config.yaml
dataset: "notes from a synthesiser with random patches"
hop_length: 160
input: "log_mel"
spec_augment: false
targets: ["oscillator", "filter", "filter motion", "pitch class"]
widths: [192, 288, 432]
init: "xavier_uniform"
beta2: 0.999
batch_size: 128
lr_schedule: "wsd_sqrt"
decay_fraction: 0.4
final_lr_fraction: 0.01
Rows from block 2 of a small sound classifier, named by matrix and row number. Rows with one number belong to one channel. Each number is 200 + 40 x the weight over its row's rms, rounded and kept within 0 to 999. All counts start at 0.
After each channel's rows are labels from the 100 clips, of 14976, where the channel reaches its highest value: "strongest on" is what is common among them; "loudest band" is the band of the loudest frequency at the time of the peak. Only what is clearly more common there than usual is listed. The data: notes from a synthesiser with random patches. In brackets: how many of the 100, against the usual share in percent.
# convs0: first width-7 conv, stride 2 (model.blocks.2.convs.0.weight, 288x192x7, standardized in use, each kernel summed), inputs 0-63
# convs1: second width-7 conv (model.blocks.2.convs.1.weight, 288x288x7, standardized in use, transposed, each kernel summed), outputs 0-57

convs0.151,240,253,140,283,196,195,221,236,275,176,170,207,225,169,212,214,113,219,193,89,186,194,228,199,165,200,130,179,195,268,202,183,237,176,167,234,130,272,228,155,182,240,219,267,167,117,198,209,221,170,254,204,212,205,187,202,247,193,203,184,181,118,209,172
convs1.151,187,267,276,191,234,201,178,186,145,249,189,166,249,164,211,231,192,265,199,169,152,176,209,212,204,177,231,186,214,267,162,205,171,155,199,214,256,193,80,180,228,192,193,121,146,240,192,221,183,205,177,191,152,232,153,261,221,245
strongest on: notch (54 vs 19.9); noise (36 vs 10.4)
loudest band: 4000 to 8000 Hz (49 vs 19.4)

convs0.260,204,149,233,204,205,196,176,212,284,189,196,179,189,145,181,222,184,220,250,73,218,207,205,195,183,202,253,112,216,250,179,196,175,268,161,256,228,166,123,254,160,206,186,169,255,186,190,193,299,258,226,178,136,227,207,178,167,194,259,252,229,200,204,186
convs1.260,202,224,188,208,241,210,163,262,251,257,293,116,265,184,177,171,277,173,221,132,186,203,223,184,174,190,213,219,177,226,226,212,171,236,185,230,264,242,212,168,139,156,182,163,205,199,227,191,285,252,280,152,236,212,226,197,256,182
strongest on: hard sync (38 vs 9.6)
loudest band: 250 to 500 Hz (57 vs 14.2)

convs0.206,234,160,233,156,179,140,253,187,181,221,250,229,223,147,178,206,198,205,220,214,182,214,192,217,211,247,202,234,218,231,159,187,213,166,225,191,278,218,228,245,186,228,223,189,197,196,176,218,219,217,120,215,181,170,235,252,173,139,223,245,146,232,209,215
convs1.206,161,223,267,214,151,207,230,180,204,138,152,160,203,192,220,191,149,146,204,232,253,172,160,217,161,243,134,144,226,203,216,205,251,198,224,216,109,222,225,223,162,113,229,257,285,226,225,218,185,160,141,198,206,181,183,170,215,256
strongest on: ring modulation (53 vs 10.4)
loudest band: 500 to 1000 Hz (35 vs 15.8)

convs0.257,231,221,242,165,262,252,281,196,169,169,197,198,174,110,214,228,240,217,298,133,223,209,175,171,169,209,243,188,151,236,193,195,148,224,206,216,220,148,198,170,163,130,193,219,258,166,256,209,226,212,152,170,197,222,224,253,212,167,180,222,249,199,184,211
convs1.257,259,222,173,266,215,274,234,248,140,219,200,239,253,155,152,153,192,236,189,162,208,166,165,258,196,235,160,190,184,232,230,208,230,280,221,187,174,259,188,236,185,195,235,168,151,153,244,182,236,240,244,181,128,126,228,254,158,212
strongest on: pitch class: D# (65 vs 6.8); hard sync (45 vs 9.6)
loudest band: 250 to 500 Hz (56 vs 14.2)

convs0.140,193,186,117,178,208,146,238,240,170,260,235,280,188,113,220,191,205,245,298,112,199,218,234,256,225,174,225,200,221,284,239,169,158,222,132,232,216,193,221,184,177,185,204,242,245,196,229,215,220,197,131,155,194,204,160,252,181,164,209,159,187,197,166,177
convs1.140,178,185,92,174,226,165,237,150,199,89,220,243,167,185,153,145,272,197,131,220,219,198,170,179,109,231,216,273,174,198,226,221,271,239,196,231,186,185,248,217,235,225,187,158,214,200,170,218,262,171,216,192,168,159,202,212,188,228
strongest on: pitch class: F# (42 vs 6.6); hard sync (35 vs 9.6)
loudest band: 250 to 500 Hz (41 vs 14.2)

convs0.118,202,247,120,191,212,218,287,238,223,166,105,175,148,236,220,233,260,177,227,214,262,172,190,180,196,201,219,202,203,180,214,143,210,211,197,146,185,100,225,211,175,174,197,184,238,190,291,241,207,255,209,173,189,233,148,212,203,190,168,195,269,174,169,174
convs1.118,301,141,190,204,191,327,218,266,152,221,246,133,193,162,179,195,163,206,239,255,196,236,156,165,180,219,194,252,181,235,224,202,156,214,245,176,272,168,213,281,138,199,161,206,162,185,129,250,186,220,178,235,141,139,229,249,166,208
strongest on: pitch class: D# (71 vs 6.8); filter: high-pass (45 vs 20.2); hard sync (36 vs 9.6)
loudest band: 500 to 1000 Hz (35 vs 15.8); 1000 to 2000 Hz (26 vs 9.4)

convs0.178,236,226,263,178,229,241,336,214,241,183,227,179,198,107,201,148,232,184,202,115,230,132,206,228,194,147,191,215,201,202,202,180,208,178,224,233,154,188,188,173,115,160,241,219,241,162,251,211,259,244,189,192,165,182,164,290,211,214,226,219,196,184,188,212
convs1.178,288,169,189,206,123,272,185,256,133,201,223,121,179,324,194,170,241,212,198,208,239,155,114,275,248,289,209,163,184,190,212,146,255,197,186,206,134,256,189,177,186,216,237,148,257,168,206,136,207,209,271,165,164,171,213,210,166,226
strongest on: pitch class: D# (41 vs 6.8); hard sync (35 vs 9.6)
loudest band: 250 to 500 Hz (65 vs 14.2)

convs0.97,230,172,180,214,177,104,151,201,198,232,208,207,226,245,202,212,259,141,116,286,199,159,222,210,183,174,168,198,203,162,236,150,230,191,179,231,200,247,259,206,204,224,191,129,139,123,178,176,211,212,235,187,191,243,163,201,249,162,188,228,205,202,194,157
convs1.97,183,141,230,204,237,170,177,182,206,208,304,251,142,180,167,227,202,205,207,227,184,171,250,150,234,135,213,162,175,100,175,250,177,279,122,177,266,207,243,255,172,266,229,192,202,182,154,181,193,168,265,208,250,152,199,190,223,137
strongest on: notch (69 vs 19.9); noise (63 vs 10.4)
loudest band: 4000 to 8000 Hz (62 vs 19.4)

convs0.219,242,234,244,249,257,209,131,162,213,230,130,149,210,233,246,211,234,235,188,184,165,97,191,246,262,232,219,221,223,153,196,214,202,246,205,235,249,252,200,177,179,247,250,128,182,192,120,193,156,264,169,151,162,131,205,228,195,139,223,207,193,220,205,175
convs1.219,154,143,294,253,259,195,184,127,223,160,185,137,220,248,208,189,153,202,242,181,286,174,188,200,233,192,195,137,278,152,209,196,206,192,167,190,154,134,242,196,259,185,180,160,244,188,163,155,210,191,179,174,198,181,172,206,210,282
strongest on: ring modulation (30 vs 10.4)
loudest band: 500 to 1000 Hz (41 vs 15.8)

convs0.236,212,179,162,50,204,182,298,201,210,241,112,203,170,195,230,177,182,146,84,221,244,235,167,214,132,208,153,194,135,245,207,166,246,225,200,201,218,247,237,160,159,203,259,203,203,105,267,182,221,144,146,217,164,208,195,171,240,153,250,172,155,218,239,189
convs1.236,207,222,210,164,184,102,248,217,192,168,183,198,179,195,270,221,204,210,147,241,166,180,257,183,190,239,231,115,207,263,282,186,264,191,182,206,249,185,219,190,207,179,198,135,259,213,182,233,170,150,205,224,173,167,190,245,236,217
strongest on: bass register (48 vs 22.4); pitch class: A (25 vs 6.5)
loudest band: 250 to 500 Hz (41 vs 14.2)

convs0.197,225,166,99,198,198,183,148,199,189,262,105,243,178,207,243,258,123,196,249,255,207,215,194,232,140,169,251,198,214,244,147,245,219,278,217,231,230,226,239,176,135,186,233,259,227,168,198,230,204,257,171,181,188,122,232,128,194,122,239,118,228,199,211,170
convs1.197,170,183,267,186,187,247,168,253,162,196,266,178,272,248,133,127,274,79,263,207,180,199,132,223,199,171,246,130,153,138,171,192,219,197,254,209,127,174,212,196,238,195,162,182,205,157,229,186,183,221,199,182,173,170,191,236,209,225
strongest on: hard sync (46 vs 9.6); pitch class: G (45 vs 6.4); pitch class: G# (28 vs 6.5)
loudest band: 250 to 500 Hz (33 vs 14.2)

convs0.200,182,113,260,188,217,166,188,213,218,165,123,188,173,211,199,199,188,195,197,147,232,226,179,239,172,251,179,208,70,173,129,180,189,231,231,242,203,98,209,175,212,159,196,218,209,193,255,259,236,235,204,185,196,201,165,203,200,211,191,236,222,227,206,170
convs1.200,194,248,283,236,217,260,158,202,213,236,229,192,160,190,268,153,213,215,244,207,179,260,245,184,154,162,185,149,133,196,207,233,190,196,151,110,228,172,208,215,191,239,223,159,191,210,75,159,193,272,157,244,187,201,225,169,198,242
strongest on: ring modulation (33 vs 10.4)
loudest band: 1000 to 2000 Hz (45 vs 9.4)

convs0.255,170,174,184,160,185,211,216,187,242,170,188,244,82,157,147,178,187,195,186,126,149,235,167,181,212,202,196,204,149,246,156,222,219,200,182,234,156,158,145,199,199,158,250,221,221,256,157,211,249,177,228,193,191,188,154,230,153,180,211,194,126,220,197,178
convs1.255,203,247,225,168,169,213,205,232,176,259,204,123,166,182,231,157,217,215,229,154,173,179,289,189,148,171,186,178,166,145,193,221,186,154,246,218,147,216,233,169,199,197,128,202,194,191,218,170,277,176,200,250,243,270,257,211,212,203
strongest on: noise (79 vs 10.4); band-pass (65 vs 20.2)
loudest band: 250 to 500 Hz (34 vs 14.2)

convs0.228,186,236,198,192,239,247,301,218,195,229,240,199,190,185,212,252,190,107,144,204,160,165,193,193,185,174,165,188,196,148,227,165,180,129,249,255,201,199,177,323,194,233,184,206,180,136,231,200,177,140,219,237,184,207,190,180,190,254,212,259,196,177,198,200
convs1.228,199,109,208,174,161,219,174,263,95,235,171,155,225,297,217,210,221,165,223,246,234,184,169,228,180,253,210,286,221,203,203,213,179,178,193,246,157,217,240,126,202,227,207,199,313,208,243,122,221,162,224,215,261,204,180,175,171,265
strongest on: bass register (78 vs 22.4); pitch class: F# (29 vs 6.6)
loudest band: 250 to 500 Hz (55 vs 14.2)

convs0.107,179,220,146,266,264,130,128,195,227,194,233,203,213,258,151,122,222,188,234,225,167,139,137,275,209,159,133,209,132,172,155,202,165,189,190,231,217,174,232,280,188,219,157,131,180,172,167,233,199,142,221,162,253,166,177,167,177,232,204,232,217,253,221,145
convs1.107,222,184,226,191,224,198,168,176,137,206,241,203,132,233,176,196,218,180,165,162,214,306,199,228,185,249,262,143,236,131,252,168,196,257,214,232,218,252,215,208,221,262,229,194,278,206,222,162,180,260,306,221,176,290,225,248,271,184
strongest on: high-pass (41 vs 20.2); pitch class: C (31 vs 6.8)
loudest band: 250 to 500 Hz (36 vs 14.2)

convs0.144,236,160,197,189,207,189,252,226,149,182,169,253,216,204,113,233,222,218,225,154,210,198,253,202,190,246,318,215,134,284,174,142,219,155,177,271,229,131,220,230,186,138,188,122,236,157,251,251,247,232,201,197,238,265,211,158,131,232,166,224,247,256,229,181
convs1.144,122,214,182,176,156,242,143,214,226,190,233,181,249,167,233,199,210,261,230,178,226,155,219,218,207,230,172,175,161,272,231,197,238,221,178,158,225,173,178,214,220,182,248,193,127,258,216,182,249,235,139,125,227,214,169,168,223,194
strongest on: hard sync (26 vs 9.6)
loudest band: 1000 to 2000 Hz (35 vs 9.4)

convs0.135,228,217,112,182,188,178,210,238,275,147,268,170,195,217,225,206,232,183,226,271,213,115,222,227,256,208,162,230,216,223,157,210,185,263,177,204,167,169,183,197,187,225,252,185,225,215,151,199,229,277,171,250,226,250,147,121,227,222,267,234,254,215,184,217
convs1.135,197,154,116,211,225,158,213,271,190,155,191,194,236,190,218,232,262,239,113,247,282,143,137,182,152,246,199,218,232,191,206,229,230,245,246,180,218,154,228,187,188,195,177,245,203,197,196,227,198,227,229,241,201,205,223,184,219,280
strongest on: pitch class: D# (36 vs 6.8); hard sync (25 vs 9.6)
loudest band: 1000 to 2000 Hz (35 vs 9.4); 2000 to 4000 Hz (25 vs 5.2)

convs0.119,168,210,182,270,222,183,179,219,221,191,310,207,180,246,105,93,191,137,214,243,215,165,271,271,190,227,188,226,182,237,234,238,165,234,218,171,167,189,214,177,183,195,206,189,210,192,221,161,230,222,222,148,156,249,193,184,229,211,153,204,162,176,173,164
convs1.119,99,103,242,108,147,216,217,202,177,164,162,152,215,213,201,203,234,206,183,244,198,235,142,250,191,189,179,193,212,164,167,147,208,222,212,283,155,238,173,148,209,244,232,228,230,176,176,143,155,200,242,199,193,176,193,175,154,212
strongest on: pitch class: C (29 vs 6.8); square (28 vs 10); oscillator: triangle (25 vs 9.8)
loudest band: 250 to 500 Hz (35 vs 14.2)

convs0.163,160,182,284,188,238,238,286,144,162,243,302,181,147,230,167,183,239,152,186,213,176,247,179,238,222,199,201,204,156,161,222,215,167,169,214,229,260,190,223,252,198,192,223,179,149,192,203,224,219,198,184,158,162,200,208,270,221,247,139,226,210,143,183,214
convs1.163,147,151,189,190,96,251,213,242,171,154,162,190,141,242,236,173,229,219,172,253,261,163,156,219,182,292,222,136,206,169,252,229,223,131,160,227,181,139,220,86,216,232,209,195,328,207,308,153,239,168,237,213,194,309,129,140,197,237
strongest on: bass register (64 vs 22.4); pluck (54 vs 25.1); pitch class: F# (26 vs 6.6)
loudest band: 250 to 500 Hz (48 vs 14.2)

convs0.229,185,204,146,169,228,197,220,146,242,151,282,174,176,166,258,152,174,206,176,201,208,225,222,211,212,189,136,202,210,176,221,217,210,187,225,146,202,177,185,176,213,229,205,230,177,162,203,248,233,176,244,140,225,198,214,195,262,255,205,200,142,148,228,227
convs1.229,187,175,179,188,181,222,163,211,222,185,220,180,172,148,238,214,159,169,135,200,210,215,228,187,148,157,199,212,238,207,172,125,163,205,195,269,179,187,166,219,240,150,152,204,278,274,202,154,155,149,279,208,161,239,150,235,218,239
strongest on: notch (47 vs 19.9); detuned saws (30 vs 9.8); pitch class: G# (25 vs 6.5)
loudest band: 250 to 500 Hz (59 vs 14.2)

convs0.113,131,253,223,246,232,200,249,196,192,161,223,203,247,304,226,198,218,221,130,260,243,195,261,252,148,193,168,200,224,179,176,176,217,176,241,178,194,156,189,176,146,155,136,189,133,216,245,205,177,160,232,206,210,206,185,158,199,119,145,189,141,151,201,121
convs1.113,222,188,235,182,225,239,212,279,189,255,226,103,145,201,186,96,222,168,269,239,160,238,280,211,216,196,180,199,227,227,169,244,111,207,171,148,194,216,201,173,223,209,254,86,233,175,273,160,198,241,220,220,190,210,163,195,138,155
strongest on: high-pass (51 vs 20.2); noise (41 vs 10.4); resonance (35 vs 14.7)
loudest band: 4000 to 8000 Hz (69 vs 19.4)

convs0.240,132,213,237,197,216,200,251,252,200,191,251,151,228,219,268,175,240,208,171,212,241,255,229,236,228,204,235,209,162,214,141,175,196,219,166,243,160,187,248,221,231,201,178,232,192,246,211,256,209,198,186,232,228,196,212,179,168,225,166,261,266,251,159,158
convs1.240,215,144,156,222,129,243,189,209,254,190,169,169,227,204,191,152,163,281,152,224,209,127,240,179,133,192,206,190,168,203,166,164,202,187,230,177,210,161,230,179,122,259,120,177,157,241,209,216,156,163,101,223,302,213,224,169,226,217
strongest on: ring modulation (48 vs 10.4)
loudest band: 1000 to 2000 Hz (45 vs 9.4)

convs0.90,208,165,266,186,146,253,58,173,261,251,143,177,257,212,199,157,222,147,180,210,235,155,289,204,183,226,243,225,224,242,212,194,195,161,186,187,189,198,174,107,235,232,133,200,204,212,172,149,195,290,146,189,181,246,196,163,234,111,170,203,202,187,217,207
convs1.90,242,200,256,186,184,161,171,172,257,212,232,201,178,157,194,173,184,231,183,185,158,258,207,49,184,151,158,203,124,215,127,215,165,117,192,153,161,196,181,204,166,204,135,186,190,195,166,166,232,233,164,171,251,189,173,200,283,106
strongest on: noise (52 vs 10.4); no filter (40 vs 20)
loudest band: 4000 to 8000 Hz (65 vs 19.4)

convs0.91,225,137,155,253,174,176,172,189,281,200,241,136,194,213,220,109,192,149,181,228,180,232,207,209,219,237,139,223,169,157,129,246,205,183,228,175,173,163,240,191,247,272,208,157,183,153,162,250,230,263,166,210,184,247,206,99,221,230,200,204,215,171,191,217
convs1.91,236,208,238,186,244,221,218,194,197,237,219,199,273,210,157,269,128,168,183,160,145,181,201,232,129,169,197,205,207,156,141,144,141,169,191,224,238,152,162,145,208,205,169,161,150,261,227,200,183,172,227,196,183,162,165,236,258,268
strongest on: pluck (58 vs 25.1); noise (33 vs 10.4)
loudest band: 2000 to 4000 Hz (33 vs 5.2)

convs0.115,219,179,137,218,300,260,200,177,241,232,177,225,208,200,179,206,197,249,212,190,217,216,169,204,96,231,216,207,175,264,167,169,191,140,211,235,215,236,232,172,222,166,184,179,148,185,243,198,231,151,201,210,269,192,209,141,185,131,199,226,229,133,201,192
convs1.115,235,168,193,149,143,238,233,226,202,174,199,214,176,143,169,203,210,227,206,189,147,202,260,175,217,145,252,165,211,176,231,248,209,264,107,200,212,176,213,155,154,254,198,214,181,282,256,138,151,123,187,260,168,207,244,188,169,186
strongest on: pitch class: C (27 vs 6.8)
loudest band: 1000 to 2000 Hz (28 vs 9.4)

convs0.196,229,193,128,211,221,181,285,170,218,167,217,209,161,166,245,228,229,170,216,224,168,149,231,259,253,173,230,234,215,238,207,195,165,198,227,210,189,240,259,150,178,199,247,200,240,159,130,182,208,157,144,195,198,202,234,189,219,208,236,292,171,232,178,179
convs1.196,189,204,172,252,145,230,199,220,205,196,145,214,214,230,281,207,196,171,132,241,183,79,202,120,199,207,191,232,255,153,211,194,233,175,180,240,169,163,199,242,185,225,268,218,276,217,236,198,173,142,191,241,204,221,263,172,223,256
strongest on: ring modulation (49 vs 10.4)
loudest band: 1000 to 2000 Hz (31 vs 9.4)

convs0.167,212,117,169,235,248,230,107,179,211,219,205,224,220,173,195,231,223,198,179,214,191,195,184,217,215,201,183,156,159,206,198,215,165,140,265,228,227,239,205,159,221,164,187,223,214,178,107,206,226,224,219,199,159,216,197,166,225,129,215,215,248,270,259,167
convs1.167,255,250,235,182,180,195,205,207,215,149,222,178,222,171,187,228,228,198,245,159,217,249,239,179,203,181,217,168,124,164,158,205,201,251,229,141,213,180,157,219,162,214,198,149,150,196,178,189,209,260,111,212,219,302,234,253,175,217
strongest on: notch (43 vs 19.9); hard sync (30 vs 9.6)
loudest band: 1000 to 2000 Hz (34 vs 9.4)

convs0.262,201,153,169,155,234,120,227,207,265,194,245,205,143,162,235,245,208,137,135,196,232,233,205,219,224,148,105,226,206,205,233,213,161,208,218,229,198,132,247,218,106,229,245,169,162,121,204,182,164,176,203,168,233,220,201,262,178,192,204,283,232,251,217,226
convs1.262,181,209,223,181,202,178,163,189,239,207,147,216,170,241,218,185,189,127,278,182,174,229,226,203,255,190,186,191,192,201,215,136,255,223,209,234,241,273,187,187,225,188,239,218,229,261,203,206,225,178,193,179,134,178,225,209,216,104
strongest on: notch (43 vs 19.9)
loudest band: 1000 to 2000 Hz (25 vs 9.4)

convs0.249,227,220,224,214,247,191,177,189,189,129,219,219,195,226,152,171,211,152,160,153,158,162,141,194,263,257,162,197,187,212,156,177,262,257,200,238,143,174,191,190,189,187,198,219,214,232,170,210,178,262,173,179,140,178,195,213,231,211,209,227,155,241,212,193
convs1.249,198,221,148,262,214,227,221,221,189,207,266,166,242,231,208,191,190,262,160,223,144,208,177,181,220,219,161,264,208,260,204,69,199,146,186,161,183,195,162,223,251,186,215,169,161,208,207,208,157,200,196,111,200,218,170,226,303,176
strongest on: bass register (56 vs 22.4); narrow pulse (30 vs 9.9)
loudest band: 250 to 500 Hz (37 vs 14.2)

convs0.203,257,131,152,250,161,204,195,150,189,214,205,195,176,102,180,248,107,195,227,220,165,216,188,195,252,197,232,173,189,225,198,193,144,233,199,212,164,246,242,155,228,127,231,231,225,214,149,160,199,234,198,211,230,138,199,129,235,233,192,233,243,232,221,235
convs1.203,158,216,203,194,142,216,188,239,255,211,224,227,228,203,268,221,169,183,228,235,162,189,141,192,280,257,164,222,226,220,176,75,228,154,168,230,191,200,135,241,201,235,183,233,154,216,260,177,132,154,152,196,205,213,254,157,201,225
strongest on: hard sync (36 vs 9.6)
loudest band: 1000 to 2000 Hz (30 vs 9.4)

convs0.142,201,194,265,143,182,207,216,153,241,280,235,220,213,148,173,158,166,235,175,234,229,154,214,223,147,209,221,227,185,274,221,225,250,227,201,192,185,221,241,224,143,171,160,175,209,170,247,179,194,232,166,181,141,201,211,120,245,124,206,190,172,191,226,167
convs1.142,191,233,216,222,284,129,214,188,208,206,265,215,249,247,230,169,196,200,240,227,161,176,171,206,245,151,119,266,133,201,122,115,168,175,255,222,197,244,226,208,197,276,276,234,205,145,197,153,181,181,156,210,185,179,255,221,145,182
strongest on: notch (54 vs 19.9); noise (39 vs 10.4); hard sync (25 vs 9.6)
loudest band: 4000 to 8000 Hz (56 vs 19.4)

convs0.101,199,202,331,176,238,280,232,185,215,199,198,219,198,234,204,232,153,94,161,287,226,79,314,188,200,231,220,213,207,246,249,208,203,240,200,242,217,218,202,248,164,187,175,197,165,209,206,171,165,236,170,195,224,184,144,163,205,180,262,195,188,198,169,163
convs1.101,151,149,164,98,213,262,230,210,170,142,117,263,214,240,169,220,150,190,181,257,224,226,150,164,189,260,242,193,188,248,216,174,268,286,232,228,184,219,212,220,202,185,220,262,188,152,191,206,172,185,178,238,128,128,184,206,162,211
strongest on: pitch class: F# (40 vs 6.6); narrow pulse (35 vs 9.9)
loudest band: 250 to 500 Hz (47 vs 14.2)

convs0.155,225,191,266,212,176,173,187,134,249,205,263,139,212,234,189,126,167,136,143,235,221,181,292,252,188,204,186,193,163,158,235,255,212,187,235,136,242,205,198,227,179,242,188,151,218,201,187,180,180,233,102,152,200,218,206,181,193,197,152,163,187,244,175,172
convs1.155,199,233,130,138,232,182,198,201,211,210,185,260,160,202,226,207,163,185,96,211,222,211,206,184,175,191,152,229,245,162,278,177,270,193,230,213,173,174,262,181,182,178,241,257,210,153,229,145,258,247,175,222,138,100,217,184,215,219
strongest on: noise (100 vs 10.4); no filter (81 vs 20)
loudest band: 4000 to 8000 Hz (91 vs 19.4)

convs0.47,226,251,199,191,215,262,188,150,224,150,172,188,209,248,218,235,188,149,171,262,225,64,183,249,227,203,170,218,178,177,126,135,211,222,168,243,224,158,228,226,188,192,231,220,189,170,223,221,198,275,226,197,235,206,147,270,197,234,251,168,199,110,200,206
convs1.47,238,167,215,154,236,239,191,250,128,264,178,209,197,171,158,176,190,239,154,204,191,272,208,222,205,167,172,319,145,179,196,231,233,289,223,149,245,243,229,230,273,159,171,179,215,170,171,177,234,207,214,144,185,197,211,210,275,192
strongest on: pluck (60 vs 25.1); noise (41 vs 10.4)
loudest band: 4000 to 8000 Hz (45 vs 19.4); 250 to 500 Hz (32 vs 14.2)

convs0.210,225,123,248,181,201,212,231,207,207,249,202,232,123,196,228,252,196,220,213,207,213,233,204,193,213,122,135,218,224,221,191,234,159,207,145,244,181,177,220,222,125,177,226,214,197,214,224,277,179,177,191,144,273,209,228,171,211,162,210,210,241,184,152,221
convs1.210,228,117,188,196,159,233,238,210,230,125,193,136,220,173,182,170,193,203,93,173,197,205,148,199,203,270,164,187,102,215,182,200,187,194,215,206,211,194,120,183,122,174,156,256,186,233,163,213,144,202,147,168,211,258,207,241,162,204
strongest on: square (27 vs 10)
loudest band: 500 to 1000 Hz (38 vs 15.8)

convs0.54,183,184,232,155,274,184,104,199,204,217,142,121,170,261,228,243,209,221,252,218,211,130,198,218,183,223,242,215,210,199,188,170,149,225,229,236,186,213,224,191,170,186,224,166,281,170,134,188,181,277,225,253,220,186,71,268,216,139,199,217,281,128,229,177
convs1.54,203,142,185,223,214,225,215,185,237,175,183,214,166,156,274,179,173,230,271,187,216,236,163,149,183,209,165,177,174,195,242,201,195,185,200,187,96,108,128,233,211,148,194,186,241,200,231,193,145,138,273,210,109,159,167,161,201,201
strongest on: inharmonic FM (38 vs 10.2)
loudest band: 500 to 1000 Hz (51 vs 15.8)

convs0.127,251,226,209,222,198,228,247,163,255,283,214,183,165,170,207,171,137,125,121,269,216,131,233,253,202,222,203,253,182,185,220,175,273,136,255,172,203,211,227,151,180,269,211,212,154,160,245,86,229,159,260,214,211,159,241,199,222,230,190,197,212,168,235,200
convs1.127,174,267,162,306,156,162,182,194,159,240,227,240,229,222,255,276,192,193,274,212,223,143,246,210,227,102,182,187,180,175,157,145,153,178,181,135,253,188,177,222,193,219,251,198,192,250,274,191,167,221,172,183,180,259,205,237,245,228
strongest on: noise (65 vs 10.4); low-pass (55 vs 19.8)
loudest band: 250 to 500 Hz (51 vs 14.2)

convs0.2,194,96,240,186,274,193,210,210,207,204,199,245,183,204,220,208,193,211,131,217,223,216,195,210,235,95,121,256,222,214,176,205,59,184,200,273,258,156,208,272,127,198,253,177,178,240,218,243,196,214,213,95,184,183,218,177,141,197,209,164,167,205,192,221
convs1.2,188,216,176,263,180,223,195,197,198,175,174,195,179,204,202,200,166,221,163,134,221,246,133,217,198,247,201,197,238,221,190,237,205,197,156,198,228,183,185,187,193,211,208,193,210,204,216,265,147,166,131,137,205,260,223,210,142,201
strongest on: square (39 vs 10)
loudest band: 500 to 1000 Hz (49 vs 15.8)

convs0.147,214,163,92,236,191,211,212,228,202,197,44,223,175,115,243,209,185,191,250,128,209,199,184,251,345,200,195,208,187,296,214,161,247,146,190,211,189,232,216,130,214,186,198,198,229,194,223,252,225,176,210,234,158,176,235,191,187,132,212,163,214,208,219,184
convs1.147,179,250,193,228,210,170,229,96,220,176,155,247,163,220,196,159,236,180,129,154,240,143,141,199,220,178,211,250,178,154,273,183,203,165,193,171,131,243,185,184,182,167,211,143,211,176,243,212,203,146,206,151,280,159,233,199,213,180
strongest on: hard sync (44 vs 9.6); pitch class: F (36 vs 6.9)
loudest band: 250 to 500 Hz (34 vs 14.2)

convs0.224,216,200,230,201,241,209,146,143,263,235,187,270,205,159,179,188,177,116,239,210,255,180,214,268,170,265,252,227,212,268,238,159,198,165,232,29,138,216,172,164,182,155,181,216,199,152,205,192,175,187,225,156,153,261,282,129,174,114,182,195,196,199,194,207
convs1.224,190,202,266,196,224,152,191,98,229,126,203,210,165,234,248,180,237,219,230,154,174,214,217,152,207,150,158,254,244,165,243,222,93,167,184,205,188,97,225,210,182,186,104,228,134,191,157,150,263,214,166,237,192,285,155,118,201,216
strongest on: pitch class: F# (34 vs 6.6)
loudest band: 1000 to 2000 Hz (37 vs 9.4)

convs0.121,158,169,184,158,220,160,243,210,208,206,188,196,262,210,313,190,220,147,184,249,203,171,207,243,211,233,224,227,174,180,151,231,236,199,248,206,196,196,228,161,214,251,188,208,235,177,158,214,245,223,175,209,170,224,182,232,206,215,246,217,192,152,239,171
convs1.121,233,183,229,193,183,201,244,226,232,235,234,188,215,195,259,180,146,241,181,210,221,195,288,213,176,149,238,143,178,139,208,113,173,208,204,230,241,196,159,183,198,215,147,194,215,272,189,194,186,224,182,189,167,143,184,252,207,155
strongest on: bass register (48 vs 22.4)
loudest band: 250 to 500 Hz (32 vs 14.2)

convs0.168,195,265,212,228,194,193,212,187,182,223,188,280,181,220,234,265,159,178,201,166,288,251,166,236,140,280,274,240,222,249,180,117,204,214,220,186,134,131,191,224,198,203,186,222,235,238,225,240,180,192,229,175,184,211,207,184,203,155,250,255,156,248,214,176
convs1.168,263,230,234,241,254,204,137,170,218,208,283,166,162,139,211,192,264,258,231,170,126,281,276,125,215,116,192,219,230,240,210,254,130,205,122,208,261,253,212,253,171,242,243,189,194,137,198,117,210,290,145,228,202,157,242,157,226,236
strongest on: notch (73 vs 19.9); pluck (62 vs 25.1); noise (57 vs 10.4)
loudest band: 4000 to 8000 Hz (52 vs 19.4)